config.toml
model = "image captioner"
dataset = "rendered roads seen from a driver's seat, with toy cars, trees and houses"
train_examples = 72500
image_size = 64
crop_scale_min = 0.8
horizontal_flip = false
translate = 0.06
color_jitter = 0.1
tokenizer = "word"
vocab_size = 35
encoder_arch = "vit"
encoder_norm = "layernorm"
encoder_norm_position = "pre"
encoder_activation = "gelu"
encoder_mlp_ratio = 4
encoder_head_dim = 64
encoder_fused_qkv = false
encoder_bias = "all"
encoder_qk_norm = false
encoder_parallel_block = true
encoder_dropout = 0.05
encoder_inner_norm = false
encoder_moe = "expert_choice"
encoder_num_experts = 8
encoder_moe_every = 2
encoder_expert_mlp_ratio = 1
encoder_experts_per_token = 1
encoder_shared_expert = false
encoder_patch_size = [8, 8]
encoder_conv_stem = false
encoder_layers = 10
encoder_width = 192
encoder_positions = "learned"
fusion = "prefix"
label_smoothing = 0.05
decoder_width = 384
decoder_layers = 6
decoder_norm = "layernorm"
decoder_norm_position = "pre"
decoder_activation = "gelu"
decoder_mlp_ratio = 2
decoder_head_dim = 64
decoder_fused_qkv = true
decoder_bias = "all"
decoder_qk_norm = true
decoder_parallel_block = false
decoder_inner_norm = false
decoder_positions = "rope"
decoder_prefix_bidirectional = true
decoder_connector = "mlp"
decoder_tie_embeddings = false
residual_init = "scaled_by_depth"
optimizer = "adamw"
learning_rate = 0.00085
beta1 = 0.85
beta2 = 0.999
eps = 1e-08
max_grad_norm = 5.0
l1_shrink = 0.03
max_steps = 6700
batch_size = 128
epochs = 11.8
lr_schedule = "cosine"
final_lr_fraction = 0
warmup_steps = 330
weight_decay = 0.2
Rows from block 2 of the image encoder, named by matrix and row number. Rows with one number belong to one attention dimension. Each number is 200 + 40 x the weight over its row's rms, rounded and kept within 0 to 999. All counts start at 0. After the name is the row's rms in percent of the matrix's.
# q: attention query (encoder.blocks.2.attn.q.weight, 192x192), inputs 96-191
# k: attention key (encoder.blocks.2.attn.k.weight, 192x192), inputs 96-191
q.148,076,213,204,223,252,200,200,200,201,133,207,151,201,200,351,199,179,191,196,200,198,248,200,196,196,199,201,201,268,181,187,193,199,200,148,167,189,219,191,191,204,217,200,201,171,187,184,207,208,181,194,196,226,188,205,203,200,206,201,200,223,190,200,201,196,210,219,199,200,197,200,187,194,200,191,149,190,200,203,202,182,203,317,201,206,177,201,210,197,201,205,200,250,200,197,182,211
k.148,092,202,207,200,197,200,201,361,200,199,186,170,199,201,201,200,197,206,99,200,110,200,200,187,213,201,198,198,200,216,158,239,273,200,196,200,195,204,200,215,201,200,198,204,200,198,207,0,202,217,60,200,204,200,200,202,200,197,200,174,196,205,206,200,200,200,260,235,200,200,204,200,202,194,199,199,195,200,205,333,200,223,199,200,0,181,200,200,198,204,235,196,189,384,202,200,200
q.149,006,200,178,123,187,211,202,202,200,321,164,221,178,200,142,200,232,241,205,206,198,143,340,238,251,208,176,198,88,235,214,245,201,205,244,123,279,131,257,257,172,127,202,200,193,391,223,182,185,204,276,210,197,230,136,177,196,168,195,191,190,213,211,177,204,126,191,200,177,202,201,238,254,206,195,231,269,181,193,192,215,168,195,201,200,204,193,157,208,194,137,167,168,201,205,200,87
k.149,014,207,201,209,201,202,170,191,206,203,166,200,199,214,209,203,200,200,213,204,214,200,197,204,198,206,199,200,201,169,303,203,166,197,200,199,240,195,212,204,201,202,198,200,200,192,192,199,201,148,371,192,197,200,200,0,215,157,198,212,200,198,200,188,200,200,191,207,195,197,208,198,215,191,200,200,238,139,197,0,222,186,199,203,211,251,193,202,123,197,196,175,207,98,200,200,192
q.150,375,183,200,230,296,199,202,200,152,195,207,156,201,197,279,201,197,164,200,212,211,203,114,199,197,199,260,341,367,197,200,159,198,183,200,135,193,209,187,167,202,203,201,200,189,194,184,243,201,153,200,178,199,201,186,222,200,224,133,193,260,147,200,348,184,255,200,201,240,218,165,199,165,324,200,136,188,200,203,202,163,202,299,210,182,199,218,213,205,201,200,202,288,200,139,184,222
k.150,391,200,201,200,200,197,275,275,166,208,239,199,200,187,195,199,197,201,200,171,173,202,200,200,200,165,217,200,200,254,100,135,286,187,252,200,177,233,198,137,200,200,200,201,185,208,200,194,200,244,94,201,200,200,180,308,183,275,200,200,194,204,270,228,184,200,271,147,201,200,195,200,182,211,193,198,140,210,212,328,131,199,197,200,182,166,174,200,263,213,200,200,190,363,201,334,204
q.151,405,185,200,243,300,199,201,200,171,195,208,163,201,200,328,200,191,157,198,211,207,216,118,200,196,200,244,331,366,193,183,178,198,188,200,120,195,208,184,179,203,203,200,200,180,193,190,228,201,135,200,179,199,199,192,207,192,237,122,196,255,150,200,314,183,292,201,202,219,213,196,197,152,274,197,86,154,200,203,220,152,201,294,207,146,199,220,227,203,201,200,200,260,200,132,182,234
k.151,478,200,203,200,200,192,279,276,156,203,234,163,200,193,199,200,193,201,200,188,146,217,200,200,200,176,217,200,200,241,70,173,270,198,220,200,187,230,195,190,203,200,200,203,185,201,205,162,200,226,88,200,200,199,187,240,175,271,200,193,197,206,237,207,189,220,290,171,200,200,200,200,161,202,178,189,125,212,206,345,134,203,197,200,156,169,196,202,245,219,228,200,191,356,201,292,216
q.152,099,203,201,221,276,200,203,200,200,181,223,153,201,199,333,200,182,170,198,203,198,248,168,195,189,199,203,227,324,165,147,188,202,199,186,157,183,217,178,192,203,212,201,200,200,191,171,215,206,165,197,191,202,196,205,227,201,205,200,200,231,197,200,216,176,212,203,200,202,200,200,193,189,203,200,133,149,200,201,311,184,199,350,200,186,188,201,221,198,206,206,203,229,203,192,154,216
k.152,123,200,206,197,200,195,208,355,193,198,217,151,202,196,198,200,194,201,176,210,13,204,202,178,200,199,199,199,195,226,109,202,265,200,200,200,197,215,191,199,202,200,199,202,200,200,208,46,200,218,172,200,202,199,198,203,189,214,200,169,198,215,210,200,199,201,364,199,200,209,202,200,191,190,201,199,178,223,209,390,175,193,193,197,37,175,213,200,202,213,382,200,197,238,203,211,203
q.154,019,200,207,199,200,200,200,200,200,200,200,200,205,201,200,200,200,201,200,200,200,200,200,199,200,200,200,200,200,200,200,200,196,200,200,200,200,200,199,200,228,200,201,200,200,200,205,201,200,199,203,200,193,198,199,200,195,200,200,198,200,200,201,200,200,200,200,210,372,201,200,201,200,254,201,200,200,187,200,200,203,201,187,200,199,200,200,205,200,200,200,200,200,199,200,200,200
k.154,047,200,200,200,200,200,201,201,200,200,200,200,200,200,200,200,200,200,200,200,199,201,200,200,200,200,200,200,200,201,199,75,200,200,206,200,242,200,200,200,200,200,200,200,175,200,200,442,200,191,50,200,201,40,200,204,200,201,200,199,200,200,232,200,200,200,200,200,200,200,200,200,200,200,200,200,200,242,200,202,200,200,200,200,267,200,200,200,202,200,0,200,200,201,200,275,201